config.toml
image_size = 64
crop_scale_min = 1
rotation_deg = 10
head_dim = 48
moe_every = 1
shared_expert = false
residual_init = "scaled_by_depth"
momentum = 0.95
epochs = 29.9
final_lr_fraction = 0.1
Rows from block 4 of a small image embedding model, named by matrix and row number. Rows with one number within an expert belong to one neuron, the router's apart. Each number is 128 + 32 x the weight over its row's rms, rounded and kept within 0 to 255. All counts start at 0. Numbers have three digits each.
After each expert's rows are labels from the 100 images, of 14976, where the router gives the expert most weight on average: "top examples" is what is common among them. Only what is clearly more common there than usual is listed. The data: renderings of 100 made-up gadgets, each built of a few solids, in any pose. In brackets: how many of the 100, against the usual share in percent.
# router: slot weights (model.blocks.4.mlp.router.weight, 64x192, trained with AdamW), inputs 0-95
# up: expert up (model.blocks.4.mlp.up, 32x48x192), inputs 0-95
# down: expert down (model.blocks.4.mlp.down, 32x192x48, transposed), outputs 0-95

# expert 23
router.46:171174126094153162173122180086107152095119078134112158129171165134152150125131148158151054162127136153107095166133145088138109151126170112124139175208107123126083161128134126163103142157145135117109164146118066198109119118170122076110100113141144117119126218140127219163042119087150102156
router.47:099190112148113215146121142115132136132131104192094153119196141186160170138110112132097130134156112143150093118103119081143135088076150144137172092144130095169121138136058133111119174138131160127157116121137095133146092130170113158121092121126092122142089148066125194132087095136134086096
up.0:138108101161163148127116128127137104123115097131149157145133116093156062122152140143116072096163180123169120148111103083039141126149180129138107138027162133202137113092073141133152180110090151129099093171194181106129098167108148120150128144170108138153091041104107137095135137090118177095
down.0:077154078147109112120135095140170111042171134104154153170166127084156165184169132063136177113174120154171178081201100151123121111102174126105141130131159073116117103105093090118103121173111096142168125159120119183166091140079125144201090123171067143134198085165139120130111144188142142172
up.1:069121186138100133109155091114139095144136092107156152101152141159046160100119140122121099141096114132149114107190078141110151089129162149110133104107120136134172124104130121113065132181141141115105180096101104124116162180138226124150141156185113149130147131106086114137105173245127157153
down.1:144122181217117149155127086120163125183114146114154091155160136087164152130181163085164067165174120131141111148103177145086181090126153042200110165186171122132111086140104107064157172108097107139162129118105170137106162131105101117127136164106121169076085174141142149161100117138091120120
up.2:136109126113116139100126084109178149152115115094147125117103175145102118124130151106130073150105145105145122161068162174051100180123114096146146191156120118093156103100166105096044142153164135130122084089092117128087130068134076109138153074123177172086180149104080131094141127132168118164
down.2:061137109123126065087178094108113115162129083140142128169093093126154157169137127120123204124126140125136102044107123120126098147118103119092135073126128169175230104109158083136150108172113132145152107127110126129150093162079142119083159154170151135156169085055161087088114043093169122096
up.3:121157145136142134149125128098089127162154118099113129095144177101137096173159157134157112135103103128133082193137110126063109084098114207102186171107135097141100134035101158069086221124112147129093121107186139112188112108120187102098159140143201127164138189116157174117186139117080097137
down.3:144122098152122104106138054089081176137094180117128177133102132142086112128186148115099208121127115163125110170174141082100089079132133123167147143142145112046101103053123138126141104135130157105142145150168157080148180127087099171164171158119141132150144142185089122096098114206125131177
up.4:131088112129143118087112125111130052161117140116101193137112144149042140153160092134117118045076130111160100108112143115180151146120119102123172126150135133141149139150126137158133107152089079097183168107150135160114149138148092132110135075141039133097099118115119120086139154185183119103
down.4:105130144139093135162151169126122203111151098187143136187113127159124123128160100118176137096141143122108123081048150138105075111058068142168158088125151136167082124117150143100165121093105140133075076164101109145123036102072175079154171103182140092139121142131089110183125112081103125121
up.5:098083129108079156140122123145080081157094116116111142158135137135200132160136143168108095107173155124150088120110153103071110153143110102086145132125159124124188140156130176147065136095123163137112097115115150127087132124120110117147145123126179151138133101127132082198125082044176174111
down.5:179153136146116116071181093122156134126097146122089099118162079130128109118115074152163112134103181126143141136089100119084152107131157177119143160103098106129185145070144081136132114104115132141138122161121133115135081139088099139061061120133107146204139157118129093132181133138130130196
up.6:167150176133161137086156162166106119139150124163112206110114115113079147116124128113084184131062213118150114151142144094082157180117129139151132122060142143155163152104105128097171107131163134146101051107091121149143106081148107143134145108144094151142139152177077123121104127085206109038
down.6:142114116151143120217117131116131190115034139120132140123140134196116172120088184093143155138088135106124109112145114122171104075148090122136161092152168123168101085178126144159139162149136112077138119107181131166164155087091109108109143180079177119138076099091060152123088148122129088078
top examples: matte (100 vs 32.7)

# expert 15
router.30:122089122153137178179044127124161159130108134108098140118123146139146093121117160165130086120157134161152113117113090104093146169159114124107139124142162130132125143106123178151131154152106191118150155123078127118154137097128078144095115100075144098168073175106096156096113067098127056154
router.31:152162141112100160150096170178121179086132177106164121088142085085162141138109118115188125187145158136202068120123118129100121084174169071155060061096174174130127170117206166126145129097169172186091084125146119117192160135161097191161124107193099129113151165099097184060090134129121159123
up.0:114182107128174140066114158146094094090120170181164151126135108131228159101135126143106123078102157102116108126133136143134169082106152112125070118060105109134162144100166093123161076130124112141153136059073133153145211230149127170111130124159162141116150124126082067124143144232091126097
down.0:124141154146126103122097152116106177096113169132163138178157106109101153121077093171135120116124167088068133113157121126188175146156178132070096135090087105115113087155128094109101109111136120142119113115132094106136096193137146128135095187120099109148125197156156179128196138164084126123
up.1:064117096066119119110136167142045168092125102123156069141161135117084149100192145151141134078138068133143182107085137101136159170113161131149170167151118151137101139106118120138125160144133141111121137126112141131137050112153138098118142180167087099152121111088128098130216128111153170085
down.1:184113106154100142201164153138135140137134101201115132145135133170072142078108063068134139061156097098123150131120112111139095160140089096119110118134161139148134112097142095176113135092102143142147157138126101152083101116100137150130172123138149100133117129130043174112153079141145124132
up.2:172079152132135140196115124105147144085151132117129094116159151135098069106117172109110125042170178172150142116148127146061133117140112147167125148068098108138069103091114137184208184129113122109201143203110168132135146097131127134150117128050133119102133121152096159150075125090165131104
down.2:079157177107113143093126107147098122155102117134147194085071126150164119136163103135114134150122137182158132095108132045148111086073117077073074181140115164116147188109093150159129155122103086144149092117117164108124148156133102106104126169223132125180112103117090036119154128144195154106
up.3:147142130176074108047142103122106174113159137099090112130093100159141131119087101119132074138167116140118044116191128131081146093155176137082140125133157104094120178114149114152104179123081133170117178117115129115139206141108164123145097085165125125123197127124120074168208086228127054132
down.3:157142069163225124067158135103143105159167169151118168163075075170156113120159118117077129123113133083120176097101108084166131102108185193132154139082151087134134113123108181151181110080104118137124127165128138108118057165121100145117138126152127133137098155134122101047142154180131091115
up.4:155136130089123112183163140146169093147151140152138113087111112170115162131138170108147159122135100150134081153118114093134146186139083108110125055157191100125136178024148136082096169123125119132143163142107104145145117068126133170122131065083144145154119146145125157099107114211171136134
down.4:079129107132129154130106142149139136149169120091121182099101166052099066168158082108085140154121118152165139140146108100144121143115094135180114163075145138125134126131136145076043150188125158107119119105135150132101115111084117155169153119103147069176151142183082172149143142100152176189
up.5:140078055149188179136116172126148099128096139112101154145118107095136090139129089153144120169099103139157143138129082125065156193112151088146182129201127131124098145169111157190160112168098151128108183135136108131094091111210095123090069101194132147132113142188099111110023106082166100088
down.5:114107142129094112113125143163172171106150147121162076097136072092122139109153196137094095122117183082114101071164119092117188121171159110134184085138130172124111151191092108083101078095155153100139072145097132108128077137094121121110084119150073112106137094158185144106086196167088126144
up.6:083129125170083155137136095067150110082127155087147162120111134164204205143138122144190082153118115173171143134119153150146176083099132138100082083168165114103130148075111133091124150138093102126180177094126106141164147186095114158144130100161171139136175123129124105145126162200092080144
down.6:097185109082109087098064160105144129153103145131097098121176164173065144144130108131083157128137117106140100054122114093156134079094098131149120187090118092122134098122071182173073193071131140121147125114094140084090120185131150163085100129127175116135076174113140176124161150181142110191
top examples: metallic (61 vs 33.6)

# expert 21
router.42:113162113107134154207032152129128148147109125061129130096138110122110125177116118160146108113170205129084132100110137101100133142159177138151073092130176132173095156118124205094083105141105120112073146156102118156172097079137090083110084159126113124155123141153106142110076098065196156097
router.43:115182126078146141174067129144106164122131110085100104098140144121106117183089123130139149101174176123118122079156143097078126211136115136154119146173156170140130168104134217113087113159106115130117109149147097132192107114141114119111111098102112123172156169097114180098039081059174154075
up.0:140130114114100118137140128111135140146133136148037120097058150110060120109141100093098169075129167112125172188144200090098131116160072070133122114155160122117062170114156142124137057144109136127183140162127171143111135054120106117126113139118091149143171180130128178079208090119159160155
down.0:133110132074137139094118071157124185136119084139142140101141135131116083112068093122139112129140139194189141200122113156081082100132135219120153131134169142146198202153153064124113167151141111132063158166104140145116126104111144127067154088140102092134100112108084145171133175080128135126
up.1:128158116155061156166120126102123149146111133123091078117111122110194154085096130125144136085121242154108096067118146115093075124160140111117143045132126113147141134109156130133135116150101130126044145125068116134187122154132145137165192133143146153107162170097089100129093143095114134135
down.1:126104123173149149147213116110145157143105086071111130128112134094119155079146156053113126134165109112139107124064124086116155079151150062113099130126145130069135165089158118137108108090135175134076102126116104099140148123095099108157198156150129134102160186130106170102196115168115129131
up.2:149153098110164136123148179106108134135121097160142125124140097135121182131105134159135067048107099113156089100111167152129058138109079149113109100175113104173095176054142086170142139140136094144153102153123103144192125130185128039085160106132191137146133107110117183138123119229183111066
down.2:068136177145081168049101171151119145121052130126106152099104135123138102177075079094118099134132163171128113113113136070144136110151133131108069145113137124134153097139144146118088167133179145107108132065148105079133141146089091122093109087106124097170168104114106120135202192113196176146
up.3:068115190139169116122109105182107074107140096189126111140074133153176148132117111135133181192172134183120100063163087108201106156107161141118130091048142122115133150196108147117050117125142181105164137074119142144099198119110151125110085165209134108102133114103107169141152135253144120122
down.3:174180135153130159160179128081208096199101166110149091178101117156094075121134154187123131143124130121098103130112167143143079158140113089118113103127153107117084121120153102144150143137126087139154192122093080132114109186089129147158187136021161097111095099165129136064143123080120111142
up.4:120150097123089143112112109125096152137063132166106129144136053063090163140166125129162115132150129127130099126114068141095069183107098147160139117127106113126116110077131136135082172101139157123155161127098120126132189154155101124139131126131167122116122096143104193119171125120146155060
down.4:163126131178090144140182051166067198105134085105137146097124129078109119084134114091084111145141108153139093129129110109112125129141122129103079138123136132110142072128102076145134180121118175093105140110135138135128058132053134158122143123142148102160142099138125176162174128104169205148
up.5:111189140099118138137140067080237108149105129102104123099085133128181126170114124137115120171154130146083167210118132110095152101120116115137144098200180119093097143117116150124109134116091097133156142133183092155149156082071077135110147105119131120175174136194126134121163127122174090144
down.5:172145118105128100129112104147107125150150130073058114163174179143142086115109095092178151080119132130170173176181145131104099102073140137137116128128129117094102129100155197125076113179191146082099145128141110108139073074106053168166131125086137077152147120110097152091067095078072158090
up.6:155068146129142164112100152109129114107141119088138134068152130087115074158133185139104121114194199162129074078180103082078084133108156138109138118142147124112138145159221161086107083122096092125113100173042150133142114099110130090154093088122105173171129094140115111151063168071142138139
down.6:100085104139160138081135170213080073082145099144077103137129145150164126125161083134066140115112133115157202089132132122126124108111209161120141100121105118131148130165129126165090129180142135130138149163161116114181093181183060143134098083133149088148114140081095127110082123142106112139
top examples: metallic (93 vs 33.6); has a sphere (55 vs 24.2)

# expert 3
router.6:161136095120143140154139137165072157138085177151128152148160137136151169160138162118165127069118207114100084101119101145091116145158147139170035157141139114120116159075226110118164059115143117151133140064095126098172128191152084108180098141178109101102114126118100160089088123178115126117
router.7:147132096077081134143093168166051148136108140157105141113207126170117183151128130163175165096162124182103110147113113097114095107109170110166075190116124129164153137112164093150161146081173108123152141103121099135155105172146116173098106130133077122151080158065110174131103091153182166159
up.0:123137182140139118089118118154102152114080144162135181098115145159134128152092110119164137144134083170133108125105114170165131116082123145100106152206138089091213146123142112115079187131111129136126083082100116109164118126086113107118111140156140122092119145089151089184180139127108143127
down.0:079148144143180151138069129133131137170140118064118115131110088149108102150148138146132145054086115064093143164120145111135156165072103116131101121071130106118081116133123185162196133125083109097175123118155076146140163123126096109192100128083112114110163198139172110111134133154147098087
up.1:112166082139123122057118146153067092147101153148127088142132173127105098099115093153142122050118164166126125180107089132111151157100134102140125196094158151175126122101150129136149131109151149111136094152168094183142111184116074118148091121144133109119116129108124102148161118133199131176
down.1:139155193141124122157153080127116164128123084110161112127121081133217123158122127139128146121098156138090159098099188085118134109135141145086163075116071150070082167139146136142149092099121130209162096127147104082179079025129102176140106111149165123117123137127104124139102156083169164094
up.2:106174179149121084087093174151123117164129120172144118122093166158100140114145150159168089080148107181141146142147127133098099168108184095105162198160148128168144166091094134099122193111109135132165119097154103154149144164169153121108202089158139156094105224127121100111094088140179151120
down.2:087168096078156123154098128110096115157116177080145139159128099083149108142112131138122111141089102045080127180081137115107140170153115177159069091085165137127103105069166143135085100128097151155109187138156138162181113084099111142124136176086095088174142080123122181121171125126111090164
up.3:159105155110104163074104125088128189099120164084170089118118178095108091103133128122125055190098147141154128169182130077091144158170106085099131103176123166087126173085118143118154140182131144133134106134159136125131134152087124131157051133090119162162124095147122140101118095158149090142
down.3:119125092069176142086110117095106117176092099117137156121117111155101133167098100161035161183156120140096130109111093125137144142042096124120154162129116166101153109153104141094124128123155142080166104154118153149119135109101157153094100156155121159105111180056179106173095131111161140132
up.4:086173209084212095132093113128131113128136138113117171135092184114182137150138140159108132143102233152093129143142098145101131106102097137111097119071098146123169108168106089120157139163150111141173138122130105153141118147155146095127165147139093101138148112148143108135092123099104149125
down.4:098143169153145107136109049102124121135107092132139101119128098112136091122162161163152161190153139162139126146166149084136127076117138162088250093190104106081104179204093161116111097173106139104111099095125147120098157128078112067165122146134142165118122123206127130143097169149112115117
up.5:099176069090150123053118114200117087130113163046146142134144159132072135159117136083089175130111105120114145112198176099154142138134176097104171113045110131080133106066110146141130063098119142134186167111118113168111142115153154184102117125148147137134129118079186135163127117152154119090
down.5:130086144146132120183143102114133186103134088198132125162129143058214167119146089112098132106101123113121113116101162145085120200138115114173050177177163113095160156075148126055122121104108100141085114134113119146157132143086104071158153118125128147160150143155120162132090049137092158107
up.6:119145090083195142151130127135075141148109127162137141159092101176095153148149167078095056108146142186115100153125119061141122142159117166162111150148176122145083087140079155139145090107126176133100132142206141125129103083088084106139090117058115094158080130116107174119188129105188187157
down.6:097127165122120106067084159200130074130166122106116172111079084071125061097139095094163133139099161135138215158148102181099186101101157105069127120057136157137142160123126119159194135117098112115165141095129148120123095138117157089159171177211062114147089120137147084146148156157109064102
top examples: glossy (100 vs 33.6)

# expert 10
router.20:089168110091097093166092118158138158214150081124127179122095148075134116174094101122114151126143153171132130122158173072106102140128150132198090054081135153169145151104083190087083151135128145147083170137130119097135127117111133147113092153078074142161116135098082167148073055079187137131
router.21:124126151107107136212110122124127096103104126068171125091112143053109118159126131129127093118085162170113146132122109087096128169106113095172109117118144144163132178116153204075131141173118107210079128145158108119160141125135098128107175117096122117207124158095142184135043044086150132116
up.0:081188104099148146148142097089150101068107160145118131093132168121102125129121143133160189092192178084121106101114091125159090105123070158127130156173127130101133134098149197069164110116112110124126191127052168171160148120177128141104179171083165139114180125103171107101108155133130119120
down.0:112122133097116191172121095107140098115198092072118172097130122081088100114087112102105101193165146128133107077143061142130170141141101160086085112122102151127200169143140163157132205140171124120140148129109143114121177147127150177117144113131139126118129108181135155143146105052132153133
up.1:101100075150166123081114145097091141150081188140142140159109099124254168112179102169117154191110127111138102159120091118150157120127152096131088162077132075115116136110161115110164110146127118143132189108106121143180097144089196140112141126084111127197110142111185127139122140160090122109
down.1:116184105122130111100116137125130137163149106127116173092202130141101172139109153133157168096174108089160103128137155136177084089098087134133108121124166144112114120077124156141075122096121157079190108105074091134071137106129128153142128107173132114105159134113109148050145143175189148104
up.2:092097140134168131177123097095174165086131129068167143087117169123172087083110093079112070109115186195124085169145135160062123129089108113114140142169156105115154145159145121085108173135083129130104161157110124109060168083162146148111093073116133133046127116127178138185099129074123138146
down.2:084110125130076140084117147164098172113102067168044098089124166153094093129155115152136145072142159118166159146103084080137170134117156127153147111123134117149127185187120139118138105087141187055152066142075123105114137146119110104126101089158087124103117126142095150186111203146181134100
up.3:162125156136093118095151164123163135171097119105109108128139110093165056116135152134130116161156149123107105145129102151122113109150135135094151099066130153136139119168102102143141067129167164127096061181124159083157082105095126152091160110170080123100099099120155078080116140000090108162
down.3:092152129093161134121180134163093080129138050154137173058127120141132191154152102123139166132190206097160094085125153123120164143115216094136092166133130153087134162112124147113088057154180139085116135084137110139119117153167099162130083119158093144085085184091094157102092089124172137102
up.4:128151148151134155119053221103121134116146104050092140167157206157065173130144116136121094104114069156097134061130152102115109161148151128135162179133135143170111127113178169121087175139177127129085101128121085144149122177124078128116104131120147123176126110147137163096181089063107127033
down.4:135145171111173108158143083101124117137112076174100126146058106131113146117199150075129153147146144072096084154083169086102183092128148146092122108135138043167149118142094112160102116143171125127130104154029120163132110102078157121147166182178145119167135159142184091122178168129133097143
up.5:105075143095122107071121113121087137121115115110150044153097098093100100111108154146135134147146162206131125135149131126028122181104167147091134113170164111089130153106138135088111110185101075133145179131172128142104098117081106076141098113150106142134151161127101137121091163047168119143
down.5:101100119124166128145106098147119171117148126135132125133171146156189112141104065107130160142125114184137171168092079158096097170150161123132168127163088141129102166168102133163142178168111097056124160119114091110128040141147074114087075102133145159109137152090110126156059196103108112086
up.6:123120130112176133155104176079158137204122126156207168112161154153086107140099126097121056097104064105081155138043176138182156130100176108143169128113145122178089110122128159131147131108112064123082142141102055162076124097077154104126110131098160140188075112095159160094038159091058124118
down.6:104121190193136148161148134123173119132113135089174084097121086099131077085083149154143163166142110105115103119142162109125136061137156167093177099068094147107089140154144100175150140133167157127059102114112107106094169141127127160140209134151110162139114088153142148087142108142146156135
top examples: metallic (71 vs 33.6)

# expert 17
router.34:107145102093108147160070137125167136121060111077141139084140142071114133137056073173129189156181185124113138137128134090146159164110164114153126068135164111148139136107124167072069109142136126123158125104132111112189124097159055129121107150076098143173171148110111203129070081142137108131
router.35:111139112092126099171072092174113128131124097083109136101093097083110071159079096162126150106162202157139141110154148091099132184112130147151123104130131142120097142115094215107116131198151129140115163143135115137144124059112059147107061150114112120185109126131093122139082092087184157084
up.0:207111098152071141110126080117159148129149170149082148141099144176101148140158157195173132076130080140142101141159163110114112162117037140144094153172167086133123132028138134116141114110102098125177101118104088147182139109186127110137125102121164106127141189187156099105091134189218134168
down.0:128100135095083122114142098162047113099139139127149122140155166117144141167113127058134158170154070129126100126179167101105091147141165145173068159079119152127107119108132136122048120165152132145131162095159107132085162122084086165085153164143205086153078130151096137117154119074141176160
up.1:096087093067123176146104134105156171077183117050123116096111091135192133141093114103095116170098157178141129128132125162087118153097137155081075110117185107140127108127137115122086065186109121145125205159102178138125157084102108144166093108110121133155164175132142168176196097130174122119
down.1:116138098129082147078124182111095127112150097128102115099145110156122163152145122164100150153161135149106152088075034109114188126128192128212173096149110156187137161119108129127103116122161149120120097122146143075119094148132140169090067115099055127120135143128114159132139203153169144138
up.2:162119151077147089143174102106175103161136113121143160093146153088133164071102124149115144144096174128135096130168112118143188141151128096117161128098132138142080149131188133138152159100178112111130065163148083164163116147109110061137105136095121148133102109138083132058059210135161148140
down.2:129120104110100169117137111127134168097120152152137118156146172144116116153070114125072089118098061141111120144059080092124129086113068222091135165117100089163145091116202165177145105111147125166117147152163129107098199139104161143087127066178125093122182115148190167148144135078095138196
up.3:104141120153095112162132108152199053119117124124146119125124133136140189161149116130139118143136142147127152158144045127088137139097089115128128086201087091137175145159060167074097152164116084113154091128125125172085148155101144122155156074140143125152114181167183110153010186172141134183
down.3:098116158106162154118170087167115212100088096091079151126138163135116053151115159077152154093141120197174109155119166106124116137120098073126116191144171145090082105129158153126096137167127152081095162175154137107148100098086071152120126113113145164131209111159047168141102108122121164111
up.4:140147134130120113188127148071099069190114083123175162135070077080093128151138126136100127137132160121069095120141150106046120184108096112110101150050166115114133128014174123155125183148146141128159164102207100187223183092115150093169133117106129127133105132126141144105134101120137133117
down.4:134152175128153168068147147147119110106110080111158140129074125136134190188119101124142073166118112139124124144118207130123133177075161123117111186165086134088193059134102143111087108112161115126126118129102147164102165166061080125135172109121114092109130145163104154159139102078128123196
up.5:133138144065142118153125149124140137165106163151123169123166150125169216148123108197150114103091112111122066093105134163097106161140095148098110128165119112146098162112116071180110133159112105135148240120134128107114128149127131138134171128143187106079123145118150138113110117171119113101
down.5:096174159165140162140127171144168208148174143075129118098120117112069098097109087063150110128131108116156097143129183104135119115126112105170116158106119125107137106108160143071124193137156218116088129104049151094120078139073185099126136071051109176104170140135138189111127082118157161120
up.6:129214228079116128113141096146133137129097114172113132075048122084181197109121158155123161105147071157167121120123158124149128143085095131097113120165105130094118136151085026109107153110113186131154120104092147115155153152108147179098167122100117111132138162137127130145181099190136125175
down.6:096125155148215160149035105076162131165167117140134122128125164158098099184106183151135102077117199072098048117134167116130112159111148117106178180083130118096096116136139163113172163118166135104166082131109070132123111148128146130166144114091092101098173121050170132098067105120167132087
top examples: metallic (83 vs 33.6); has a sphere (52 vs 24.2)

# expert 8
router.16:125167081082136137175128122137147127180103105108140143128103093106146186176089124145140137099184200118140179119161151075123126126104186078180120097130142096158096101138127198104101108161138094117114128120170100120116114119179100108096146135114135154155154144139072167131060059112174171103
router.17:138158126134083183190134167145131134150146133098163131137087076107117141167117117183182125125134169142114105159141121074100105173142127124184140126123173140168154125100074194095132136136154196084127110152143103128194121124142057141132122143094121118195123153143081133092071082130180165159
up.0:202105115116124131159120075091167120131143119073127122103140088085196086108084115121149145202116184153117054126124110158000151135084136131120061104119186130122135147162106111105107081171098108140146129164104169166160148072133103156147170155091116096089113143154168151165073074019149122151
down.0:111148092119080176086102138114137160084117132130092112127120127127157156137151083130127138138139191087146101135104110081125129142169169112175178057123149176131144155181091121141126128153142195167166107126130149082139073152167143139146109098127026123104084107101086097117117132149146161117
up.1:151139077151120132126136145108145152117121153162093089111072123135182177157115138147170114076184066156144114137099154144127119157132123130145149102173164115163115162023131121137120151145093108129133164136075123126214097129171058144098141114079159114128160153103131107107165104255140099089
down.1:132109133131061155075157126091106137143136113120090116096166133138059145190175152085127142162120102032197129060164156102155108142173133153129072184137177118130136104090108154161105149117074090100187125090090124145111133085145125181166146125148160116139089158123028144165132163136137150146
up.2:132121176138158160189134109142132175137102129120134120104119118107176102183102171123151164141112141099087108128084037130058159173068116110145169168126201158163120159154115177116074112148142098146073170109126117097131128109108146096151125126201137117168124073184135122175071113021084108154
down.2:118104148154169171143139140118097200143120099096175069153139141109132138099109140139126098154136125149092137088155113175098114092120141094109147042155116164118096130183193064105168167152093119139128129134133117098140093134077168123151140157156124131083102120136136177121151159017096098110
up.3:129174058114111155153114162154105096113114113140129160113110109147093184143146132135169151088110068145098101117107149128142145119129080158131077114115113129162139153069157119107151073115144103135212131165171141099128138087178100117103125127119155150152133153136136153112088130255187180146
down.3:104128139106091162131162082125131113166136127127118147090103180082104097153175143124121107089150149137124154090167140095133151129113124089146086213079129114119149111063165097118108162121079111099175116120119103138158139096089076130149171153160110066189172152168076118129159133115160173174
up.4:128139144083174148134099092118115137078152122108189122108200161094120124103110111121158098171088091145149159128092143112136155134112140121118067074136117121145113146214134131112129121138124094114180112152084154083094165102190113196096127139086135112165120142143126229166192120099085160194
down.4:118112188113135103177158137074135117191132114106117114060083113113126105093161175151146132157140131143135127121126075060108158136163146101177112111139154136196117125151106086113112165151092134104106133134064160126153087151146166076192138068127117130174129167161092098121102137119139150078
up.5:165147205126185104114126074170142106126149090165093118122161123110171107210088175172074149144134148077109123084115143114133165132102061127085105195125104146174110076102069122122127099143202098144127090149135146135193133082140116145131131211172160106099154131097120124144134093087143143119
down.5:168128147087080113151162077059116118121140173087095088115115141129151143098158120142129151183213095152128131112103091071120092105129160167112145141084139121071112076080152132170144125105139137175113189118096149109174074144049135160150190142105113164128184106107167137074175079112125122169
up.6:174097172131128131104090155128202153133058137080065145112104125080138127130140145154125079165152167164148098100091092111094109173156123109140080103156137127066081140110158112112103083134176154161114167172112125072121115160161049122146058131107155144174166162150112149097157097153150133066
down.6:115135207132131136095105148114105097104114123174165119136132186113151145125091144088101124069128105082148147133142128129098195114115140141089114144122120117105152141091126117089101124135121094119183136090133121153152163092094159124128124111099111130159063160062088091177127045145138141144
top examples: glossy (82 vs 33.6)

# expert 9
router.18:176104067178176151086144124118135159133098125124116156143106111118151154115129155148146146144108078083101102162092142138098139154102089115130148047085193137127131149101071142147178135134083159142163157174087176097170114141168124166124205087130152134159101155116167126088162108181068068159
router.19:103168144093137103202115134165115142127085128146108153060111068108161127133074154162169167127154137171079152126150176112080119197162154110170110123156165129171105110068077137114091162163128150145113151105086071117176104068130079126098069145098116164182137166098136172135123064053165151126
up.0:184171065113116117137125094138167117099094122059086123117158161147112155124136140133160125140158119111137071097142191150088101085151104148111061090079156134134085132084129161158119114126127129145147134124111145157077118118133112142148137115192134173130137127117115143170121179161180142119
down.0:072111168098158157039126093092110074146132187106171139159162127132107081080124120095110173159117115099101113132171125137076126138094135107102090137116176155160172086157113100146121038207150121185130100097099165167172157156086189152182162122103158125137157121078225076144103150101156143176
up.1:148148017186111137174097088150128138120174086135069210069108137101103134107136128074161155114123185115096124115095099136160154095126130111175077165213097142129180139157120175106099147110165133141111161133163142092147050178149115144111163136146102161091152150136105151111131081166127164148
down.1:135081064173165143179143076108117179081150137054160133088113123102126070120163126136123207096124185140179137114108119119160128127155135064136138156125174169104104055132110122126144146169197138131136074162128124153102099096089106174151134132144094136115120093182073094095116099122127151131
up.2:135103120160084115118139125121108112210118188162116163143121122159075161156133126132178164119144061142125094169097168114119078154161130141133081119088167104167137141065105108092110176142141118126121157083139120121147130137110084165110126138096139129204170125118137126120211124207163164158
down.2:116138167139068097165113138142086159165176145112091132131138149163093125140178117119174092133170103173129134153134130114138115129116187189167111191113104121140137102097108115147109125080215141061133136100160039173113128142098174086112138146166074125080127178118102140150102137091175166131
up.3:120121171097093157161109103119167100124119093085146108105098165089091097185114121129134166135160126148133150050125124085132133081102151113132119184255095156152135099112109198052146092122105056130162160144130166139135126101175102098147184160093123147108148208132125130192132158140139112109
down.3:122146094174130136114125092104105105126108150126129074183109104153092110135146122163115193073079162124151076130161162099108081180157132122176140180119118123152082076109141093077123115127132134086164119116112123132139083088089101094123086174095176150170123084180186140176117139106179144093
up.4:174154154121153128130151129124125157110105148123072143086141193151122120134130144113100147125069168168223077103126122111109099072095113157115110167154106124053078114175159078166099205068119129143110140122090099141142134125123144154142107095112119133132153106149113166140071050125166157154
down.4:115107129103148080116084120150087142163172095160149175090145096126122118158131108111153146089064158168124127146096110144168099113163114213150119088121150144126151105166180090156117116142167166090099119121103141121156050120148127165145109105155103132117123112102130020063124142144197182114
up.5:124134112096089107130138150159108124158151105195100083153028084167095146154119127160106122171080115162115156162129131088171091153172161147087141186195149118152153116136079116104099171156119123110129165079236120141107078148145138134165143128181126121097113171142101097164153124091134130159
down.5:093143195149129113106198157075062097199115118177160136139145130073202140125135156065133152189142167121106121115151113155119106090142127126127093120064156144106068144116130151113139125191123119107105146085119138105151068092132161135141113161069116173108149140101162166084145125071149136148
up.6:112178106126060115071143147122093105068126132103156075128127170186120145131126123102193190120172096140134133172094107152149079131141126124114128188156139135117089149029180118136189135162160138105196144144133127125162129096129101186112136134139141135117114116101077106086128146171218187111
down.6:124098073084138075157098141150153090115106140090132141100192110085144084155149142144071097139080067073134077138101151096137129127091104145091129127086138172165160155115119150048055136114130156095161062094126114151098143075136088146164115096132207126146126119117116140169107148105155146145
top examples: metallic (93 vs 33.6)